Rows from block 2 of a small sound classifier, named by matrix and row number. Rows with one number belong to one neuron. Each number is 128 + 24 x the weight over its row's rms, rounded and kept within 0 to 255. All counts start at 0. Numbers have three digits each. After the name is the row's rms in percent of the matrix's.
After each neuron's rows are labels from the 100 clips, of 14976, where the neuron reaches its highest value: "strongest on" is what is common among them; "loudest band" is the band of the loudest frequency at the time of the peak. Only what is clearly more common there than usual is listed. The data: chords played on synthesised instruments. In brackets: how many of the 100.
# fc1: second MLP up (model.blocks.2.mlp.fc1.weight, 576x192), inputs 0-191
# fc2: second MLP down (model.blocks.2.mlp.fc2.weight, 192x576, transposed), outputs 0-191

fc1.128 102:146103123112097127120086138099109152120145146117136118113114123163141116100099124123129128155161111150124140144118129114104122090125146101105141096145091158128077110079110127140102115078147110127130149110121154122136178138128150132124130133095123130134186168083146134124166118221144142109136142145106151115154136140130109129104136147154122129140118114157143099107124092107138149145111126115129139140077126117148153112136100126127117200132135106148076143169157109154124099114095123118117169128151119149136087110093056116147142126112123117087096134140161162132107124109111205120
fc2.128 093:109184141138151134116171127063136125117105096125144107050115148084162128107120148148126148123126097118130104146095179134152145136118121156149152151062175118153118092144104147136122140140120139121136131137092063136141086106165120143131107128149128141132158164131160160115108136113135094117140129159118158128175134113121116111145136138109096128131112105157125120114163154152126174070141098127110124152113132118135116143146150110147091128128140079085130112120128132120149162140091173132129148152111153139134103074121158087132115131116151136148131150160123156159079146107124124155
strongest on: inversion: root position (91); the note F# (60); root: F# (40)
loudest band: 500 to 1000 Hz (52)

fc1.250 107:161072122147142138106177115110063160127106120157134167079127103153117150136136121126152118091130131113143111144106120125173110154153110143091164134122113149148104116142107160114133135101116116123123098138159149154149127096099143185141161168149161200126139129138162126147094112117091095094120166132125121137137098122103122118094143136100136171099178086057137138143137109155139126122142139108143099110113163087115128166121093139155130131133138070139136082138158130117108157101168134110108098100139109158143150111161136118110110120109109118137133133119139137156137127099148135129
fc2.250 105:122132139153128128126137159145111099113131089145109113129186141135102082095109140112118102113124117164143137119163140131172115114165121134112145122107171162148136106161121147107160115112115093123108120128166124168166131147107097129135091175147156106164110178136161068126119176138137147132115134112104074128153163121163086130108109135147104141132120158077112150174138185104120130128127139118106129130133129134104107136137177118089145108143142161128114152189153135116096126094097164143111091134133107161131123128121108129137173147149126085128119147128079101106147152091132160141
strongest on: inversion: first inversion (81); the note D (71); the note A# (64); root: A# (55)
loudest band: 250 to 500 Hz (64)

fc1.244 102:137123120090145123101161100099133126115123147133092115147101084107143106137086166115147097138158144083113157122103119079114140115132176139123122121147125155153155085164137173120142133131162084141176155064153157101130123164106104129146114107113138129172116128104110168146131147128127107152113131160130122131152115155169118113116121105168153127174137130145108132120181147156083107142194123128132176169080151125133120131154153140120096113126139118116114149157137164128123138154133130141126117133098108118144141113146118124156155095125131153132191122174087145101164134110123154108
fc2.244 102:124136135117101126105150171159139134103074160115142149169134161118134080121108163138125089075110129142098127132116165121129101119146127103154126154146115135140087144112125148110145141136165114106119093147094086093186132170161125132133125146101170130089173080129153104140152131101138114078133129133137138116142097132126153143088101122145099151092110128155101106076159114128072134163147093103124061136146144133149117132134144127082155103109121168123144115132119148133091108101109114103122111111132174099144145153128118116141114154135134128099091123129154136138132124108147188141
strongest on: inversion: root position (98); the note B (70); root: B (61); power chord (26)
loudest band: 250 to 500 Hz (66)

fc1.410 099:105137099117129133129110113149141104140145119148124127139141125083127187146099131119143116123130162121109122132120104108138093097120109140117120136164152126139099164119129061108124135167142103097150123139117138093145133139127156141084130136194115083120143115137108173093134153131110121118135163126145108136119117159131155143168099145127117146129164105211126157142151160097107071127107117118108082115157139095151122151129105163161091172117166149136119135141131118160145111128105105065125134153141129110140080103120131051130104104148168150127125114152176143136102125110132141129
fc2.410 099:081109132158159081102132116094125129103148105161137128049123138101147153138132121140161104143104117174143143127113128146129104126153133101109110127137143124114124101128174134127155123176178132101110102144122120121144142139138119149133125162119157115105146155095112138100146163136103162152162116145062149153160137104102092202133118143145138186117100116121144133124118105174117128163138094177125142126127155137156136147135120143175119131117115107107099154145139143134170114114074087140125177135125094141121080138133114173141128117142121158129110146168116108154158141098133124112
strongest on: arpeggio (85); the note G (61); root: G (39)
loudest band: 250 to 500 Hz (60)

fc1.483 095:105126095111143086157125112147128153191152110121101124126147123157076155144119156153127143119122099158099068074141127122164126126158139130139152101134117198108118124131121099132118127150164118150071132132088107170151086171130170142139142106141130144121141165122153143128157151121097129167120092089117146134105140120143150149125109135135178109147139146130166108165128168184142154124105124139146146149144114118130141137114150121179118076135077128091130150130128126150133115132152132141122104170123121115179105122134144133147133143136118151144121119166091150143168147077144131141
fc2.483 094:139083141111164133140142117136125098148092158125163118091100123164125119146163145129114130122122147115171124124112145148138116116110123129111145108149141105120130131130142075130175118128147143073170129164169124159090185129122155124091084123119158102127132153116155117127122153083156144148164116160128114099157125146172103119121146126161159169119112106150101132129156147137134115156130096150137156145081149113145117142064135120153123121112153109141093143094141135176126136110099104113144150132165113111141127126144123052116093141152133088176150139095093191139121126104125149110
strongest on: inversion: first inversion (100); root: B (48); root: A# (30)
loudest band: 250 to 500 Hz (64)

fc1.530 102:134113109139129097064117119125168115128100120147112103168106117116092133122133117133127104153147123106156120148155122148146122171140142162104145150146169106154145164117099095109166130104126163113102152137126110147103111094099109130088165132119121121125131140130102115139141145080116122137090148129140133076117084104110109108128106121207151093148105104101094122141128105126164136091124151078156094128101120148123144122106107138126112156112143121088197128149099133114111137128092141113076162148171100142124131111133120079162118139122136139144174107169118138104091136124173098116
fc2.530 105:108127159111156094097150135101133080118141133123157136126141148167116144169098111141136152124110151137176118115159113153140172197140123095136136168169122116089123141102102063144117112159147070125110133116126134106134131115126114159151094106129123115130138122113113105079141136095125131107143121125134118124155110157098131138108120133106092102125105137150178110145136147087170118089149136116149090115109137138142086134092118135148104127086090077144081171125144132132133134083088113132108125113155155123109153121099108152132145153063126179159131125099115155149123107117139156124
strongest on: inversion: second inversion (99); the note E (83); root: E (83); the note B (82)
loudest band: 250 to 500 Hz (72)

fc1.159 104:163111181114118132118158087143145113129143124113162125136099128156095086137115109140162117146111169093154128094117126137134164089149147138133122140153127106144139107154142131169125112172172124165090110154129149139149181160125097122136139163125087134140147153135135107116125134170157172117117095135207088140149117129131146133137111151119101105117103147144116148108126097102139102135142114120145117094153117076102122097103118153176152158142160107132100155142108120136142114144139123125153166111106174127109089126127181103111161141125112135194166121114101152139159160152116140107
fc2.159 103:099156121058157110090162122162134117138176130136129179141124129146104144135115145131169114111124123163169080120122114109115092118106177135109157122141132092152070113161128118092096168093110129114099126134145133161108078118085138131059090157146091092135100149133160172150125154125129145155115102110162142099130135106105094142139096130120138137133142113102099112120156120132114132148122151102113098112104107153133119124136109129168119149103098116131184106105154091142120120162137139141103141127125099145116124127119136146111118154146146105132144072123128148115071138149130137086
strongest on: inversion: first inversion (97); the note G# (70); the note B (65); root: E (48)
loudest band: 250 to 500 Hz (63)

fc1.453 102:140141134135109131147145077148089122148138101143179139139144144089146142148105159085092151166145132150138128126167119129160109097124109148157121117153151162095146136145103123115153122158176111130125157152074116143121110150148103124120112137161130176124147125097127165092111105142124113194129093183121143101127126135093166139146144104109150159148166140137127123134156117146135098132119092114126121136121146139147146122124158069143132124131142155125162111114132117130124145142128112142132151144172149097096087130130138169171137076149091128111138101099107175167086115072118130082
fc2.453 105:155146126125118096088167108141106117125163145128139104088098160160151126127094159090167123115106139122140165088097152107129128123126095213126124067120135126153132153126150129167134140158181115113104125144138085103141108149121149162151162123143115130172144112075112110175162115152149143142131169125143140138124115115139110107133102157143116124127139125128135146126083129155137181112155107091130121117150115126132112151127094159131150138092147138148145168094080117142174146121165140140159135138131147130152117122114130145138100136085099190172140135089124152107145153107116113131
strongest on: arpeggio (88); the note C# (78); the note G# (64); root: C# (40)
loudest band: 250 to 500 Hz (61)

fc1.172 097:129148134110115151103131135141105145145131080122139133145118133113152145128161134101126122143123125141139121147077156142131150126144126129162126118115077091119086130128106118156124081161158176116119110122125119131115174139171149145170154174132151166080124131186151150120100129162111101177149111183142138136135134161154100100126097105158157122163127125101116136105132109079108166104112161121109114157147145156179138127118094112137108136082145127147125117115124129181122117113101136161122145112126097133094167159097149156114148128149121154125114097079064172127133133132132086142
fc2.172 105:094158140110142136101143164137126154147088139082136124126128096142145116084135145132156152155169123106097127131175142151106138085140177113100139120144163131104153118070128160149107132113128110106137127097153118161081149116137094156107131138142114086140150147200151144117151118134133124103132131121183071104129100108120115110125131134123152142093123182110122109172131161114133131153118121112142102095141121105120119143124101159089102140140084125088152124108151119147102139151118113158082143147136130134185151121102165130116126131176143137075127105094164121120104153165123111120
strongest on: arpeggio (77); the note F (72); the note D (61); inversion: first inversion (61)
loudest band: 500 to 1000 Hz (49)

fc1.56 104:151137190118169136102161103138135122100153124109096152108073140070122133102149152129113151164137098100115135126129102147125144109159169102168131125110087164084110142097132138149126113104172149112104140118109137083110134115122152139163162096159160139089105100154094140121131125122077116149117142147099108081105101142155124120156142135129123138102139101116139153108132188094136132134103112149147135117161170122120126109120159095160135102116098157097122116087122138110069116095136132126118124174144151107101160182121114138125115113139112151110123111161145146109101117094155151149
fc2.56 086:130101102160103100104149117103138126087133114164136118129116150115122126143099152151120173114196114179148132142142140107148134138131054116102107128132115151141126145150108118107143085122165107126121125138151152110140171115142116133120107119074136131160120136132157130100124169074114106150167078147124096173140125128123124107144127087106136130074112137165124105177132110127097121144139179102091132098080099115130134111156074105139106094098180145097095107125117154093116130166124144156132119113122165124147146119113121103139125129134183131141129116108107109154121158163122111138
strongest on: inversion: first inversion (91); the note D# (71); the note C (66); the note G# (59)
loudest band: 250 to 500 Hz (64)

fc1.301 103:114106162116161099091110098139130120100070120149134109110147127110137127128106141140131159129144167074108140102133126135112131106067117130099123127148099091140104128173125086099103095102135151113135113121108158124118132120121127090155157107121086090125141117108131118110134117164159118061172139126144112113074109083139149150149132094152124109146158141148121137119103145116128110114138138140112114141190124126128109102136111162168134156129090109126128125136130110124136140154122126145112120098155183107134162167147154201062111099126147096158133118083123108089161148122113124130
fc2.301 109:131057105114122122092100108137137137136125097087119145116127097062138107131136143098086106137157148145123147177142126092171131150114150111144153100135121090155083146134131112158140087089118146164122120154147126102111122143102112160162139124131173134128152172132120121143153121145124124124097147137084107119136155128119135103150139109099135119142168169141107139131177106117088091112148144128130119155104102087116119141097058166134125134140135154132126108075116099130130117163096139123088147122130166120128146167157153100087140159154132135090107110142110119123184135123159144143
strongest on: inversion: second inversion (88); arpeggio (86); the note F# (63); root: F# (49)
loudest band: 250 to 500 Hz (60)

fc1.120 096:128136114120127140143081128121106106142103131108097120130125112135152138144135112128140167148127117149120159127132139142140105127146102138099159118133129127160122141087167112074070117117116165146099095161144108085123092133103105123175103121103133174099132145141113130118165146143128148144160156086147183131161142152115144132101094123083107109151138105105154065133131134067070135143150135115105138149134129082108089104145090099151139089130089130160108079123129112144124083121130178147139121125142119132118160140145104085130131164123149106168128177129141128090096112115119131149
fc2.120 094:116135123158117136167158138102132114115133142143132155116106153100119126109137099129108121138166145152137100110133155148148140092118120104193126087101098155124112115109123124154114146072157171145138182101137122148098137151114163126097106150151138119148164116123150174148092116166201123107144113153055121165102122115116114127110112106090139113160148113147095133140142132139168152111118130111096133131168129088154138115156108115144093107143127093159132072142124120130119144147140156131128104088088129095168135134076122162111133131147146132125153141135197161113138115141142139114
strongest on: inversion: second inversion (84); arpeggio (81); playing: arpeggio down (51)
loudest band: 250 to 500 Hz (62)

fc1.469 101:086075136115087095124158117124115122127083130127106116142088154144140141118125171085138120120126172121121122129148131131131140130072152163087075152128144126164137132130112168074101119151123116148122089103131084114137114116172131130065125091161156138122155125122084110122147147120138125115113132115073127162109134096127139132145094121125129149110105119126165125149137166120135158083136143128089162128148123124160111147123118168110138152169104141126161101075130121170115130136209170085140138120124140106137082141096115153102098127110127108158127130106143142120133105123152140132
fc2.469 092:102112124124137082141095142156148114123117145138148142124148187144098136142088108102079143096144155147132163083118118114168111083146135106110095112141104120150105107106156091188102132074166129156117098145105131113138143145108089124152115120134142146135155123120148079133126112160161144149119125109151153107152150159137189129141138157114120109130158117128160146155075064090104110178107081134146086115108090113141109140124130102114119117129101127146107120100102107124122133117102099153150122112153136114145157114117095126134156132120124192132137157127106101113137125173143144119
strongest on: inversion: root position (98); power chord (34)
loudest band: 250 to 500 Hz (63)

fc1.219 105:162113159087156110143166104177127125176132141111111142127091102145133114108161083098119105140104126113128188128054155140074165114153139162151099133111166157150130127125126130101143115151095106115143167112126103082160129116092112102146161118157097112057098156127142123125142119159133154106097087143144110138144150173121124130128123091134144116104123160155138135119129133148147087132150175125110119110105087134203151138160120091145089101125119139139126126126099120105126143126110117152148133171134119146141101115134119132123129154136122118163095129119121138140164113145110132099
fc2.219 094:155173143134110166074118149099125130116187131145130130140122117115147165146124129133141112147143150097146125129192119128167111120141094130132178146109112071142121141091153099149098144143188107151130108095156137170146131126143138143096133124091118109121169149149100118132138130181119099073087093092126155134123106114142112161130115132096131131124124113129122102116191112131126149145134115142108118145148121131116140110105139113164138184112150099150168116144144128178100162149150109163146165102144106077116125128109134139131132163122075131169127137120127157104174130157121133140
strongest on: arpeggio (77); the note B (76); root: B (46); root: E (25)
loudest band: 250 to 500 Hz (63)